Rows from block 2 of the fusion encoder of a small model that answers yes/no questions on an image's attributes, named by matrix and row number. Rows with one number within an expert belong to one neuron, the router's apart. Each number is 500 + 40 x the weight over its row's rms, rounded and kept within 0 to 999. All counts start at 0. Numbers have three digits each. After the name is the row's rms in percent of the matrix's.
Before each expert's rows are labels from the 100 texts, of 14976, where the router gives the expert most weight on average: "fires on" is the input token at the peak. Only what is clearly more common there than usual is listed. The data: streak pictures of flow and ridge fields.
# router: slot weights (fusion_encoder.blocks.2.mlp.router.weight, 16x192), inputs 0-191
# up: expert up (fusion_encoder.blocks.2.mlp.up, 8x192x192), inputs 0-191
# down: expert down (fusion_encoder.blocks.2.mlp.down, 8x192x192, transposed), outputs 0-191

# expert 6
fires on: "source"; "saddle"; "spiral"
router.12 104:526524550553510512447514516494474568506483462498600523468543494525465433523489598530404464446469495546544572551518505448464518415517484558501521514468461469418520445555566522546527527485504472460543536465510527550482554483517479465457496588473519480499526477451563518546459529466498494505521501496450497528455479460446462494584460515521456567534472511483476469561487468530524458545453474510576479582568527594526476540547412516514458507512483534520501500545595517513549419500434495442558527474476463458507475493498513467533489529514538490488511538549568531503555543525543500456
router.13 106:525541521567506494461490523495477570517474458511598503454536514495462439508505582512415462452436500518526582555534510437481529400534495565508516494492478481416542464560569530545514526505550476441546529451525515538488514469513459495474483572456522492489497522451553510525457510481497516474520476496457495518458452465436464486544458501528457563526469495512456458541478440534514444545434468522584487560582505586522462527546428532525464509503461521517493509517607517500522410479423500431557504477474455485513478498469521445529467500510552475498546538557566533491535527539559494471
up.7 089:467565525563478454458449482516547493479475465528502529442513533510507545556560560508458552424533495470478561529518495415581509473536503559571543486430550505458507505506563487475538531522462498444508515469582541477540504461503505462454450527509533485527544474486503479534469495557515573397492513514492506547462454517501502527476459513529527461540491475476477494531512506522554516519471514476582515591532489571424520534537511573520449493486514516552430508550530401446486521423477478523605438456433498516526461442489561464542556548501482533564461507557509466440537526456506522483
down.7 095:451472436478493469426493535525516473474469462523461545526514531535473458488504600524507428538540494474495414495452525555448527550487497541445526486562551470571523500413458523549470555489497534545456515522512467556531542484565455467493519493487523508486574489518503537484489501433510547482479439515536550540509491417490540537500512448572476469527481438526489499525503455452458461486529419507561510513436512569586500512489520537524461536552456530558629483506463580529538517534493611567479554480515522508497458469538452524490500503498467519583478545434484485549527532526490447514
up.8 090:531502481525544450515457454554503504454499591526447519500502508518541509505541490542509541498557502474465501503449483606562482583434525489453459507479480543527549537539466459436432528525407466524456419559485472483511395439551515461494480459560479514539498547488480521467528537462475499501498526465555486499553512493545548508432475450450552440500526505515530531509546585503474524459490548499501601434425447463456452522491548478502501447495573463535495466482463452497508545506577506543437457502495519536508489479556483513469528476478493531406420498477450423492458510454503442490
down.8 076:515417521516494418516439487499534540459471503465556512513493535618552565461502519482512414469447568388531444475494467462450472562491464477450542479469561494491486427507512505459490574531525554522490524497529444529550516507533481477517462506552529503499525571529456557490505470435477479424476450478505470450410507479550524499496457480490544493567526470507503501514483419424454486502470504473479445552532512459511564471570511453492522458526468487577546511487564491483457441505539570533561558484531482474480549523501521527463580493471534467452524458462487522550475493544458421472
up.9 107:557481508477458531474561530571491458534480530506448567568526513513505503525526505603524429550515549466537464512440456514487490507436517556498506510542530459553545525526478536532437504511482504558509498514486457524513557520465517555543451468521483544424486534472536419501463505416480509531501486420533526501492511417478529506478451476468494551516459468583520532465610519457449481484463493468507482494509507437547481483446526500499456501610480516493545502508458560504533496539473573457431559512540525535485525519421451541431469523557462457440437550545459531597508560515485466477
down.9 109:518483440536483515521462534431482526504487506472505399451521436482488555578468458413495573537553481547500465471560520528520430520510451411532542423445549438515466533529467512447539557483455517517479519477524479459451439462536503482504560482483466532493478615582528557482505459549538435519507473562517450507461503539515428561474445483527476490471553476458494493445496545486509471521463459466430520479497546540462546512557475472445573479467523544519490519455489538502410511462506487500529484462547538510513591565516552504552476510478497502499544471420488451468480499498424494509
up.10 111:567520542513474503522528541541519433509480571501434494608549509474506444490506490575540453508481543469560435546447486510503518554433517558477519524585536491526504490494460548537424490486481501538518525475494479541526536482443470540525469460529486535483473562438566479464483535429507496554542483479543476496492516423478477504484411454462428549542450506577458581501582508465462437467480492500473498487481494451545489482459562497497435486586469492459617545485472538534562501528479563468467533548518484526476504525479464552448472513547454483426484530515489501593487512518549492491
down.10 126:513476466521507475526452497455489566501461493453503424408464480509460531594507454424488539510508450520520484410546520506472454498546505446477551474452528382484481488558459498469531522531492503527480497529513491456451472495523572486525546488521461485504529567560505528534515453482526480500477485517502428488433522559572494575502529503481548496481576466431517471478449542510513446526518503517432526529500589465462541503534473471461547485471535532553495473503464509515474496478554480492543506462509560546525589594475563498508561511463489503502525455380508441438531497408425541480
up.11 086:500544548566482511455481483540568508435497527478461566479538537577387523455531529570493486488536529417533531531481507500555530481528544485472473571501531547530580530539552411468535506535393498477508503505501495533508403417569536492469439459518514546476434506475412476493449490528515544457540471518507469525480526483536498518506418488469518509506484481503508493512510500505527475495583489479496618508481467546494455482502516536546490451512561517531505461459451488515574559463461433532527437559490535585509474504546511551519466498392520472491508514514493469505504563482561510517
down.11 095:489469462488528437484460516473533553572453500470517416455466469499522522531481497513510480496584568519401425486477521495513502472499459412462560482492478318473515528517441492482456522472446476524455499530500480470491508473530578495553471557506500506507543542555455482502523472424518519508459506437580488529478535505504485576510578470513547515493522461488509474484412513512470463516556478547454538513474589481542514464504494477485525551536490487518555428497524486511419508557528589496537553488510511540496531531586538484452561484471531525446508486488467443537511508528443488442
up.12 124:438532549549562503481440517465515592495462460475551525459504553515498521440517523479453533431483512525491583487557545430543500424546544473506479516431430468464509481547557485450572533472532544438517481469539570508523477477567486474388479505453559476501503462538482502550518461518490504428510505548467528466481501529519479459526511497538529490474491435445494485560456485526539463595527488480562491579530473568438499512519443532499489477424525545512435465517558434464536505432454469480531482500451495521543468468534469461578500480411516475564473445509534520453487489457480506463
down.12 096:503505501468430393489462523536521515502499479501498489540504521492487480514482496608518459540540564467456433511511439576491521449487478485476479499590480499518548518450568470538443482512522497519492447482541482509477500474505438475484520538490459495493475513458470449511548537473457532413491492433557473527524531434536522502438498526467508555550459502502472578537488481563469458458494513531507466533465519556606463474513449500534467495620418460461581535468482481450571505614509550478536503481518531510474471492514505545389508501519584522443470529521524489580499532515565535494

# expert 2
fires on: "turbulent"; "pair of whorls"
router.4 083:569552504524470504500552561483499560504494465473573520508501453500451406528506510508479513500457540536584498567515443527483502431541487536493470496535518450472503450495536493592469530471535470460580521532498522551503507466504466544511507506528518478499542533454451430549455516453548504537525476520467468542463512442397433471486447505504433606493505512534464571462552534501481463467489454553540503502594534509561527535498412571503451501541477558465578531497543514545564441560431524418483550519520509517521505515498471539460418503543511514475506574506553545497496496526530514459
router.5 105:536561517502473492506540573490461553518492458485524488499477457492455407476500502547462503497459527538549490527469443522427513421515505557499455519538484442495509466499554505566469549458553520475555493508486550547530530496459476543530529461505515498500544537451503423530514553495527527518538432470498477530520502459399452427464488454459408592507558488526466570457558533502431436461455475509463526519577492513541482468503449571496452521540444493479574505470524538535535473572445506401461554554530519553536517520517465537466417524553512479498485570519561547516484493551534532476
up.4 110:488539535499486450516453525459537446430462500576501505424542520488545634514435549489512461469541435563470546537522491450553460447522474482573522460478495517483473490453463462491570499502528517485524510550561533507495469578496555473528455571539422558499460468530503518562467453470490535482449483489466541525502489507514472539498446549468573429558497453498609488514458484523543475527512510548485447513497482520455541500504540505481500535511503594526472510547560500491482521464535455550529458468545549439451459511473515512528564377490486464475464490567515403489525464493522503521
down.4 130:460480437481577565534516452464515519542494523477467515475492455527484493507471510395546570488514452500519509497546568447550443494527514444526517497464518501501497479480520478505544466555522462532508490501476458434494441489571493538510577505490470506456499552582481613498514482573525491484471487636498496555490494597490490531534537465507482479499477483452558412459512552525481458544520480522468585525513502509448533477489497484550531535399570522466430505480475512463430494416493464503481525468470498551484574527518461535564498562464560487505474416467479502422490515507438489517
up.5 108:377542500434556490420461470457537497460512470555570525492499508452510528477526579435469477451511482521504606541516523445521458469538459480577491471501489516438485479461540480483536511500508468452554470454573476539513508510493462416477471506500528481513508459480502547549470506517477508418513520539491513559480519534522467503547451506541578447466491505467480441606504478531560542540497546542538464555535437548486531503544482489540516504441504499564406544524558447458453477425489503510560412545461489459508437445475574425525524473502537498543515499532513482474506454469528492502
down.5 104:528470511497473439472473485510509531534509485498492521538440507555500480554476522568481476507462564436484459503477440521442530481531512566549527466519507553518528442545415531522439441560523480526513457484525489504570610516474542482510444503441599445488486543495534478489469434426461488474461495450488526518482503457520561498502499536545530465503445502536462486524482423496509535480441511494552423529512530533516484530483536524504495394559428440516568462498557414568521529586496512588526485468512518489515446602501439579424475488557512498493538525497514524546535489517484467476
up.6 115:405524486435532497489458470454564515485528455501557464452446526474432517504522536452417496486498520535531543492500558462555506485560467479570499431465467539450450473459530458488479555511513479385582475494541497506486528533524489448439478547489541481529517461515459549531468501522504523432503479530534486573527494530509479505536506520569552492528476551428463482591502513551529535537535516532522466469491492541464534509540487569474515503456478513545479543536566436466475502442416500504566408499427510515503445457479592444551533475516512481571541427475562478501501433471459532516
down.6 098:531508548481412483476451479474505542486539423491510504514448520492527462626507447575503460537474490444543510464461485575519495471554498523537598489555461489469482495572408485414432469481500463488518491520532510512503533452480569457504467490479502462543443500473528458524513512436381461486484471468438524531466506406531546548444538559540472593487486502548518515492467442501489522495500534487551424484492533532492512518506510493516456453592412460523561519526530461531523460557457496495468478446521504490552425535502460491436510469535483470491548499517551423507506473488504542493
up.7 070:414531476460502447475507502476525466533439558505499455543469542505482592538510477522542456499560444526466504433519478395522480507580444491524499491500505519499487526511443475488564433548543522482484440566481567541476481552534539448490495455482446456566435488534503514529473466477477482451475467550518486528544483513507533524516497509505525461481499500491583501512500541529606553617563457480456547449542505492407549513531478479568565509552478482513455501549503470528557494490473485535623486429503477463425541449481545515530505432431537496499523475468528503446492452507490468517
down.7 080:492533455557506473538517445470472393503452555444474549493509622441492485530509486470586522541472481498497541479415490505464509615538498458578463466514480508488465448456478513464558510498499550508522509428495451470503484470527548523494463505575532456546555570521559527525546463542527451518433555509459514547501553509516539470494519496548493462494455529473548476519496562507426493523515528551488520475485445437547512543448546483590485520481546510496475554511478422520510471525496484458492467476514503581493561444504470467482462481557456437436511464474428493501547510417430467497
up.8 124:452553516518603507482459489457524498468508469569545533519516475463487510508513556427414515442521494523508564537484537478533446483515444550552481486464459541448443465475525552484514518462548483400556500469575485528544500542496491473489456478469527471518475520451461565531460478485471512452521479542464517549520476565514487497562465487528553470460487517527507458598526447574545510529497518532512439538553439573464519513535497516498469515452489529517415509486565438480476461410450504500546469553459557440510404457471584439566531502541521442517536496562503481474527442479547496488
down.8 112:466531541524401463512528542511531533542510496497495548541458513531455510591466500574462472467521502486475499519489513548513551556531492507549547533533461500555477502527466512483445432503495502451489501499554555524541589477515532425535468533466621502497486434488486453477503520479477483451508493433517548545481494425473535530488453544481520454452556488568383470506475449478480578502509560489532464488509546490529487511487547537496467416602472435494538478479557449544491488540464513554520466481514498530524457561463489538364486482508430509482497526539491446584542461511524512467
up.9 084:488451481495517489527515464476504573403518490498481480470459497436477469538463506475529544524496468511470512470597544457492465511529567431516561458452541481484497498479456459519578434532549527472420460549426514478441428549548471461436533486483479463528491451573525515464518497512523500558498490561441509447541503541475474528537532550493494452444524519414500470538445498452560552544486600499506476481492508551489549506542544486475584523439506462513443518482550518542499489475519419470542510478530498483437522480536545486595516469443515521526486462470506442415437529459459531584
down.9 101:545513513459532519503525565532490417520520530494465488588470435488540430472493510490496483444466430554468546534486489550550469568448506523504449544479532528522499495479505460619468537505474479438445511431485471480501482530491457526570453498520465481555491429462480501506558520486384461534495467496418560466529580481554546476460516509431477517462499480559524494483496518538476540463467575486527481414535428475530439534501498454490488525498484506488510547474528445440459445520497478439469510542544541531488534441465548403516476537553422491449516440482490555473523567472486535528

# expert 0
fires on: "high contrast"
router.0 102:563502540570471453499467474509492536522507571460496425493548481524422508503526499559551447455510517497482500467497434525495550471468505534472501534532464437425537538512539536469507556468405546512523523482464526503499485535461568505513485498486558557480546540419506474494562541504488514490518416434503507461603388469508454501438475475446472474525555463517456587459481502514441469473453500528510515518499497504526475481450514543469415444550509503475547410506512486488569521567498534524514547505434510531575469559473478497475555558539488455440510496517526458539586500505552443555
router.1 092:553480503574480461486475463490496555535493551494499447488544460513446509484518493539565476450497494484498484495482455522471566459443487516490508581527460459402534544528548543473508516493441514468502511467482503505494487516435532501509511491474557533481577494432520493481542533545528502501541402438478535471619366461504435505470499503410425472516579477503465572464494484495458453479462490516541502500493498539538489505428521522457389431533506491447539391487523501500534522524483523547517557497444516518566450555480486504497547522524520464444500519535529462534556505496570429519
up.11 082:590519543470502573588522563536499545468541549442476503470495431488456484470552539499589499471493473492500510463517485466513483443504468509506457504445533444573439524524487518530506494453434575576455493499418583478507535475512557528562462535508411553515522516522509479525503469469497478554521431549513505524499474532482509431496536491420505508523559481538521538447549519453532560562516532481482471543522506530416514525487532518529482447475496552503434485607482606514472514540504483505531459500537496482489582472476469463549537501493426477409525475490484531497518597517457475515
down.11 076:523476502455446527535531519496524533617499445496479526498420521528452549465586552493584472529448479509484518549463504525491491523461537553490545481463565398504477490454566488542444499486440570472380451538546475511459484495474539492437472440487466544461533531565506465490519491546547524570463456516466467468497511521534526500498539496529522527517477498556541502458554510532503556493480456489459514479494517502472569486495486449479548546534460485531465477516482504500435371479480561438548431567526567553493509507442480516465496558504514476549498471464486432534475523424548468443
up.12 112:560532433401523636574453487500547495529539498504496468512503493445530521507556440482584532497388514500504460480464520494540522542418497502475435555470494462572490487482424474513470475498419578537465495478506485454533482469465531547533517489536500569487493575498477505477534461471522531564487505488483483492481503538470507489466537463443539481425534471460543513434460509462493554441465485499476533521516502442504503480426471515549526503486536447527525498552458515515476514544505503518455470475530521493541495526551465465512505543570402474412542457519469607533494558452495542569
down.12 103:536525489489548557480528472489441573507540492480511459496515438479451473567489457463521556492507407528505460536591479429506457451549510456497544527414526525534432549487468506471535510482508522462478496492462499439493420471556545526496521438489492510541487455525516527572545491485551550509506520553440528453463474579519478475458419500414460554471517554541460471488530571475495502501457493475471503514549486481492521459525490501494509531442514538456467490485493507492512447447429430365537447471426522582523516500529525473578487594467483475477501424428525514426511487487519517515
up.13 096:443481389481536566503499530519434464549518472447489480436517558489532437468492492451534516488412461480524480461517495445473492528506551402495446475462536516477482482471445493516533468531462544500487485510480428432487435516538546548456584484444486482496501477545467495438569505497480504532556506553451445520457482570477553470526559476472466554486555493439527543470487563510480460462467505503478575485493557476547555487465491484477498481433557516479545480511506495506462457499510463457445457539426542549509558528495481495523474520407561568559525460430467576483471492513401454480
down.13 094:513503523564541502536494516487461435562529522495511484451527546489418522504539499418557537450516414536641469554555551508519487525513460450553511552467460512501458551488541494484575460466469523513558529464455510468511440469538470472534511463504493499449481457487449490494522464555500538431571461484535522442501520554498494537540556495516504498506493473421403449553484504509602474553534456569498475524460468588459497484485526540502519499404554500480462487463505502462516554429525426417501525469473516460474532505496490449552504477474545526469463497525494478453533506547423534537
up.14 120:581512449505553654543500508524534500471514542404467465563506509507437523508516472518604452473423506509488444428471521514541509540422511537478447477466454453565507513537514491519473532449417587534465529494484509471486466467451508512556450547474477588494450551484507499470520459464477505588518523485485504464537459527512500450469476473460553454479534468478479552436513487459485524434494496502518560527473490443512500463463496496570540462485530466483515488546446465465452550537489533526479471496532558527545528485509466502506519495497382477428534483508481556498526548418560477485
down.14 112:500496474521491490505526541495456609530495526458546463458493478497470481510509417467516545506447442588511460556509545450495437468481488441471485512415517462544460533487515483498525486573526553484460507504469542468503452464482504524506574482408432571469515488560506554538503527543547551550540497588471466497509460533548487423488494485457462532512486485541512462482423573467471508518505468462479525458521501490507563516437483454483510501410504504518492517485518528453410466438507443449499458527510540568530605502531531482536500560480505520495537419461516555504496518402388513520
up.15 091:491494442471537593491416518473505446567528496499503415517524504441554544484519467473592454480447459461467512452496518472515503505459468470512444524485570428533551559480392458536519513500424590535497453494541479468531488509473555572510487498511437495460441610530510501505528493419514509523461527483478474455482500536540513422463514478417526461565493465506499511506472461431476495477489472482475530486445497465501488448413485473491489478493568492502493491530443513533455510484526519536440421522497492470514529554512445502502478498452370475461516433459466587514515505497497440511
down.15 103:493466473523463480465448545513445507506544495549534534528538516466443482547467430505509579506512494506527534563536513427486399414546495465518522601437486524535486515444513459549530490449505457460527527495446516487602485497479524522549611431509506587517495417478453490522484533519509538509537436516464517388491467509565515493468452506408414532470510566544405494550513497462463474510461453503446460538547488444467536507537487463486460468449507560467511525482474530482487515478478485461523492493493601480536527487510577504519541543482521462460502549502511492445523515546526513499
up.16 105:491484482525525358450495525501494588496471552524562586476550487454511469408481552524511491439521554477487522520539528454486460475505473454560454516547455531476511417505512556450525512474501492498542477527575498539521478455491508535466490465527531494521437484513438512486484498453446462445543514517415483559428461474503510519554523518506478560456497464571483488529512522534516441502460516490484568608491445461532484559562502478505499441464528526537508492451535414487525478515466549462479543525501502528547483457446497472574467544440612555484517520508531402514542476461499529484
down.16 113:468485526476416440477436475570476500567475535524463483538485522520461510565450452527527489518551529420525450507516539511554464610524467478438524471549525523519530551509480514454399550465480454457491561538437523508507443480472519487512532427506567490571490489513469566483475527459506505485513472466542502506503498434509466636469562451493512494528478524473469502472504415544498540506504499437540440478499554496571495505473505511504524512590485537506514478542401493428596508533536526538430519467449489503484462506484546551456550571527473508521470506509433468521513501571536525500

# expert 5
fires on: "loop"; "delta"; "whorl"
router.10 094:497562535538532474440495446518471548470504449540558536516460530481484444522505497511386526478508512469538558533528568486497526443544502498480539520478461478503475472536572501521509510521511516408581475418501578528569537549526484446436530502539588469513526489510572531509445526504527539434477485507501455544472511473472475517554478501572466563528469507475404422582481453515533482541540510515525463498520478563517521571507475534529494503486468493489469575559551485490538449431457478437545492531450494493558440478497609482536519531499573473555528499548554525454542452521533517483
router.11 087:521500519548484483531538528558451544490508490540500528547567467516515397572482444553533485527483491519542507529536508482425480435534478498475543597489533511522506541598520599549496507475492526515484532511502556502608503495537509548542538471485542510514568509520540519496426521449515578520486508498442486516493528455406515520504450536496427612545519449590477453481536455464518469514485457486458474507582501513530522488406457512499471499510517545487518541491509549544552458488504468445476538559541485450590480604484534514483465490482516502481538514499531496504577530559525551508
up.4 119:415528474433458502524443509508556451537457428497456488515438523446532497491507445544429538535527540439506468529451489550492620522483499470420518454545468458610494528450513466483461470526509480461520450474490528512530474452457511453459478524480545512517460493495461498475553527522567551475477511411578462521517491475559463516487526451549522544473484515473436516482483549508479479462511540515462532433397455472485539499490547525485551552564481411555534540442434454431523535515544535442491507476456499532525488447516558512463483530530519492521563456452467513524496432465495555538
down.4 114:471482448514528534541479560480474509543512484495522497489449482450505442415522511391500566531455456577537489561474532534520400516518481475483435541483516464509488500469462457523552491430477523461485508447493477460531438489542485548502522526496462503419458481563482560488492485505495525587529475607436457471466500594521476438532523521463472531445504517465502506481496577523511414482562501510481508566549562516469498509500458502512527475428589467558461460521527460509443526438477509406473502522498484546506572510556542550555526512467444473468489467412506533475495498494426514483
up.5 088:412509524525450495498516457505511413480559525586427496540556513453499631521519506523520450453530473457446472497535536514525507554451409520534583523497474565537456546464508500496497509485461503491436521520478519557532486576501490453533495541487458571522477511501523495490519453529467512520451559518511518493536484557490563563505493515476603496513528505514516515484467431474507493482529534494543468462444462464458449464502637470472503562477485435496462520593443501454478511477556538568520508476494502427460464486430533437502538511516440434502500450526453516517565508516529453511
down.5 082:513476527526413522508469513518496485427491523525471484477529572498518448532466490588531381429483499434517479523518543495447506506532539550492548511523480485440521489547531445490492483538493499555472514524493550506523596513446504566438511514480571519477593521482527536532511515492450482472440480427500514480514514456485465534512475506498450491507499552518544466528462419486558521548547502519472445515511488462543425503533484522502487568572488556489480520537548507477602504492498476568473456499526525443529418545455452475512457434491542466495455537593502414594492517514517421580
up.6 089:458520571544486464470551445501495428440517496640481509503487482514446571540531487527450460464533493515470513518497519508526526519474464535523566505537484577488408491521515595531491508468480521473513491505498507543545516581462543538491490502488442535520494404517573472523435452473514524498495502538533545517560533495519526572520446544524586478528474522526538484493449431483511511490530505488567460470484457491478526442547544471508485520518499546518477476555513473546538525445565486542556462470520502416526408494456547509497585429514456460524445534600490451486564524454556456478
down.6 092:539460619498429535483491470501503472480444538506464509543595562514517499525493528575515465555528551423504505499490548527502514491514497553520570484487512484463467488520428441524526529496451505465507513579500503532472513589483512558535520546524574504475524542506470477508510470467438483420464501496479522539529461412448543563524513450466497470547442483536469438564490422508524531494541513481505446493553479483552546493488511467467404532555458548494497497489482540467549482493497541569453489452565507420524362443488498492446470451507542501491493537541533427487555503489511442536
up.7 086:489496533511477519466506434497507417505465476576477449559514498516514541573529553533456479458554487502448504511468559536557553564476475517529554466519469560490486502486550493475444526483427490458452499523529530533509494560497529445518445586472476575497467453498579467478524503526514512497491509456537531539545488514555576618530524485526511436534530534471516478479462481542561563525540567535560475463460435510465456510574563497514541510488493460529489511540449427427485518446546501549482425435465562458490436433471535458476569503522453463446485477530460466520575492467488499548
down.7 083:501556525530443559513482488517466440469449465514535492503540565499496504515561472588567449451469518454533549545492533499499571437544516481525593511501483481521525539552521513469505447528450463489492590486481501581530581489585495551490462497497571478488560482431515538466533461486488500458568524410447505489493441411430514518486559487510469513525517514573496506535514453480520531556491473463537489481523478480499449468492462491458484492540486552561503562521532600461541484442447472627463506467551539437490436545491500493511509463490568514497512531545460454484534478508559471530
up.8 108:497533544512451434533484462571518511535494498478456468517468528517544477567521464600521442498535574394492426506466471555487574468441499539397537522555494474593529587511492519461452526527465550544537542553475502525504501455463538524503477514490509533445501551475487474467551534446494522508494474421585506463508499414485567536451482497490496538533552427533510528439494486478455515460485535529453533494493486472561473478518502514512494530563518487537550505483414513494588538494511514450497552472552527568543474551502499571439513521535503496452502500498504407521552495483567492562
down.8 108:475481464469551545504436537498511505534519500524542497480506433498488493426544510419437525463459528579547466504478511465479479498463491513513436496468536497514526476428547498526557460456540516489535455454512535518462493513475517520518545539438512529434468454536477498523458536529550528564513501540460496545478521597548404424495458515469438552441530553483407506476526547524493453516531456499460491554535523513488518517493468510496513452426518489536422473560503451543467453503479519360527497556554516537506594497490525483571513587480429510528514451459534552444434532448469538487
up.9 094:452525531494469496477513449516562410491543475577462515503505490519488579526531508449540478439558491498460441502488476513568499591476460478521522453519471528530421509465529517435452530519471459519441477446528471514542551562503493419495474532545448538516458464488555497491555427485524503536488554485557533547559496558485545541539513469509577420518483483484542510523429436552507570482540519519529474470441431469487468527522525518502511500465487467538449514575446454454477534549555560555483433425510481455490453488435553442471565460538460453530450528508444467498494428484466476479
down.9 090:546494565504468422529514477544469446455509587497485515466502567534496502463548494570530427433504523448458427505533479546483526495464543525488578445534481518476537477550507545456469506468438495541472528447501519574484583551468467550511436459496551513563500446463470501510526500435466454483490496455560493487483517440526462547434521483475485516543444475477428455539477414469498485505471497470527510476475465517547448481469502450493474547570450573579579514467500533428588498510487473577453485508501565500570430482455483538522532491531500481499502488571486484574536492546500468567

# expert 4
fires on: "waves"; "parallel"
router.8 090:517502486522450509509474557532466548562507498476529469528532495487496440501530471538498522482452512496567470545473405492428486412530520534491431552532543448524544481547526530546498526483493501481558493512530502513519542478455448539484490408438532459518554507424525425522488549503523474535593437490493506513555486446438458432486479511474457589482521540531452571467583544480455452485499486476488523543598528497522488443445423504516444498552457542459564487464512521505536480558431492414482533518514499514527509550507459569461442560521494469486473592542514534512452534549538488459
router.9 088:542504490527413496498508547527495553551498490457508484524546500513466437510535488538499515508457517474565468527476398468450465456553518527508468546524536442529550506582533528529498553505480500458577522487532488505504548460464458541487486412464522472518541555427538418508510504509498504523583431473466503510519489441433493443462465503457440605491511548530456566463576562486483464495468499504493523535569547513532490454458436518514428465549461519449585508485499486510536478556405486415467496490498510535544524538517440571476425547548528464490473576506514545508496520550533476467
up.4 108:469539545482457496467481487503526459499544508560435494543461477558484497543560510578497420461489526459548445517470506576557535540475523549440538475526420544568517514510553502458457530523399462412505437496485500505585478417471512495515441505534486540521465544487479480470490561428451522486508511428584511462540513496493527538430423404399540493497501491542533550446479485489508534484523511526546528485420460455520452517543522463493485492539471438467518509525411493485547574528532536531465507503500513477472485487469530467427505481528456512456475504534442461556472473462520491558
down.4 084:477481481523476527486477505478465502533543485473553452472473512544491492464445531425553539509484463522489505405556609505492399535540540495528492509445569461476443489514487474536559517504524502505544464469486429469470487441556446528510506532488483485468515538635561487463457407483499497545481524586505441537486517528444474501505503499443512487509520528524433428516456477496547508535501473545482454502553603513482506494497504507498578516512513564476450512520511496492377560399481520498540505436455539461516571498450482490507484491486460550472494455474555531473506480520396501550
up.5 106:417536494461490475490481544452567479535554507403459448504458587561459518466475499449420489543537556460512463473485530589506485519489550411464496452548510451499511511475492401498457522522502452435485481505545488503488511468533452472496489529492533479473506517505426572482577429459503525439459484504553469538506556522533445467479563436527513483505466507509485463515471507454481484465542477497495540490453532483513509504509491434468563517519506510467509590471510449464471549501491507501468479465463505572497514464462553537490475549548510543518562389381540470527472473511377514506
down.5 108:538542581428546543490534442513527528467503565506545534553501492419447489548469533519515503472516521524391529467518434547519555434508479524487561522517515593489518477527469561492515480479491485486532511514499516517516524502451551446496498448484495512536508548453521479474458611515425514427548487509487564473478481485467517522560495544550523588522529509479428486512499488555526507495492585512492436466511468546507557450510487501562483491508481501501495488502525476498537441480440506475516465485495469429561379518499512490495543438516574463501508575592580450453558500564590510518
up.6 099:462530483485533493463449443467558466485509496434510509439451573490475494532512463478425516433514536448511482436533549477583519506531527425443490417469450463493533489518508354453467522559525477454462502519538501494530493455531469459399482536514501476520491500511416559508513433534484463404409506528569457501466537495510548508514567462548536487484494510460461459534487525476549513531498506536469493507452451525422506503500484482598563520460467460550515528522493388437504588453534491512512498461439476516523470470511518501538508521462498502528476466461503470485465429453471496531
down.6 093:517503563496527471511477553471569519460470491522579511580506488439476472463473566475511522507486503517450525544497501563515507469484505532560489543494448571433586394492492565540549456505572496483517457533490502456471561504498508480480468543490510447517493428494514524505497603487472543496573457551450570473549481559496492555490497616447488565513464575478491465574591443524512441504499488441571429518525474577465491495461493489460455474504453446520485438495584510520501522500485475404519414496515528473494419487533484458495511500508513495493520480518555515469496538524485489506
up.7 094:466496487488473454457571499455578435426465506531426567534536527469527533459486481586500440467541490531471464560499481504544457495519484495571513433458520454509449502428495475555472463493485521429472494579503500526509512552465482448493468544526440483471475504500497491556419516432455508515463503449568478514420512489505504530452459491460554431507451447543593556459440448547502513495503426498500438547490500433514493521538529477483482449537511490454487571550503457503449523526541551590549435450483472465440457476476521538477511396503487468498480502503422498531497423514507484481
down.7 114:493476455455575560563478490486434464524494515543465469492473510533512488505443413413567573543505467487488498476524561451502466503511455428518509538417597485517466529543474502526552525542509500486508487462519493470510437494561508485553542467483465479487514495569468537531546465544493489511475497536413531491514507574431500535489497529482455522483519470489561485483464544509522475527492516507468590532490422454481506453528492466525584479391534535491455486484469505456431436478547473512488515457493492543529545521522504526621409512473563466535490421411459483456504513468436504446
up.8 093:425487500451482446504529512516493458501502534541489527493516484527537487507470533518503483441527501543459513478479469464519480453489375519588506418520520497507447488455445493570510507515532487435481529582517450493448519607431503447539484538540449486477493525535545473579463477442505532490436483450511473579453475538514527501443482528490551412542466481538644570463511487491472498486537529560534475509537500477493523495556569496492486504504527487459470519552508486490460503514492504569485453420517497417471495476437497484463516413488467424443430499554480456530505442528516464433
down.8 110:507477379486557500558483451462498488574483521511477510487513517517522523492465487401542556509515470537491507473543492432523448492505478446561510516484559451524473578501492491505542491529548487542458421506525489438484470556560464472528552509489421451498539493562450529544527428544538483546521509558480552520508478538470505466561474496484522485490487510463546494426495561554487463474545512523451557525487487492455545442461473513540562497423605560516456509481498540486392431466524484486470511454440525571516575546524479491563482503435534453522527418473479527451450525477469445521
up.9 083:481473518539498524425458490483570535425480495462473590599515578486502537500473555529499489448456472441543494471509432511505538551469546553527458488527481472499473461564511509443466510590479501430434483521533499586561522518443487493407511510580432451503490453477574447476481452526508484516477513468526494525503516453547545467480475456541494469484413475465538503505524502526505560512549506439534453588443549494487486554578516439454462526531494447513487594487495445435524592500518529542516482469469471517504481455491539494457489470541444468501445474549474503564506483484505535461
down.9 078:479446455423509567461455484512531464521505488537471505560518496447471541416511528516477493517528462439520493470569541575508442481521445519582500487498551564579532462488596513457476511499473503483541438467510467465544534452521563442496535491565394476464505617487499558467509532441516498502399489489480543508556503514441497519471518512476525500460465520514547480524478510553520541510549493519487481458562534438492484575448503525570543478462562495542493447572440463449513436461584516539477505463498491478506495521506560503460474502525461472469465463514538494500445600451457510518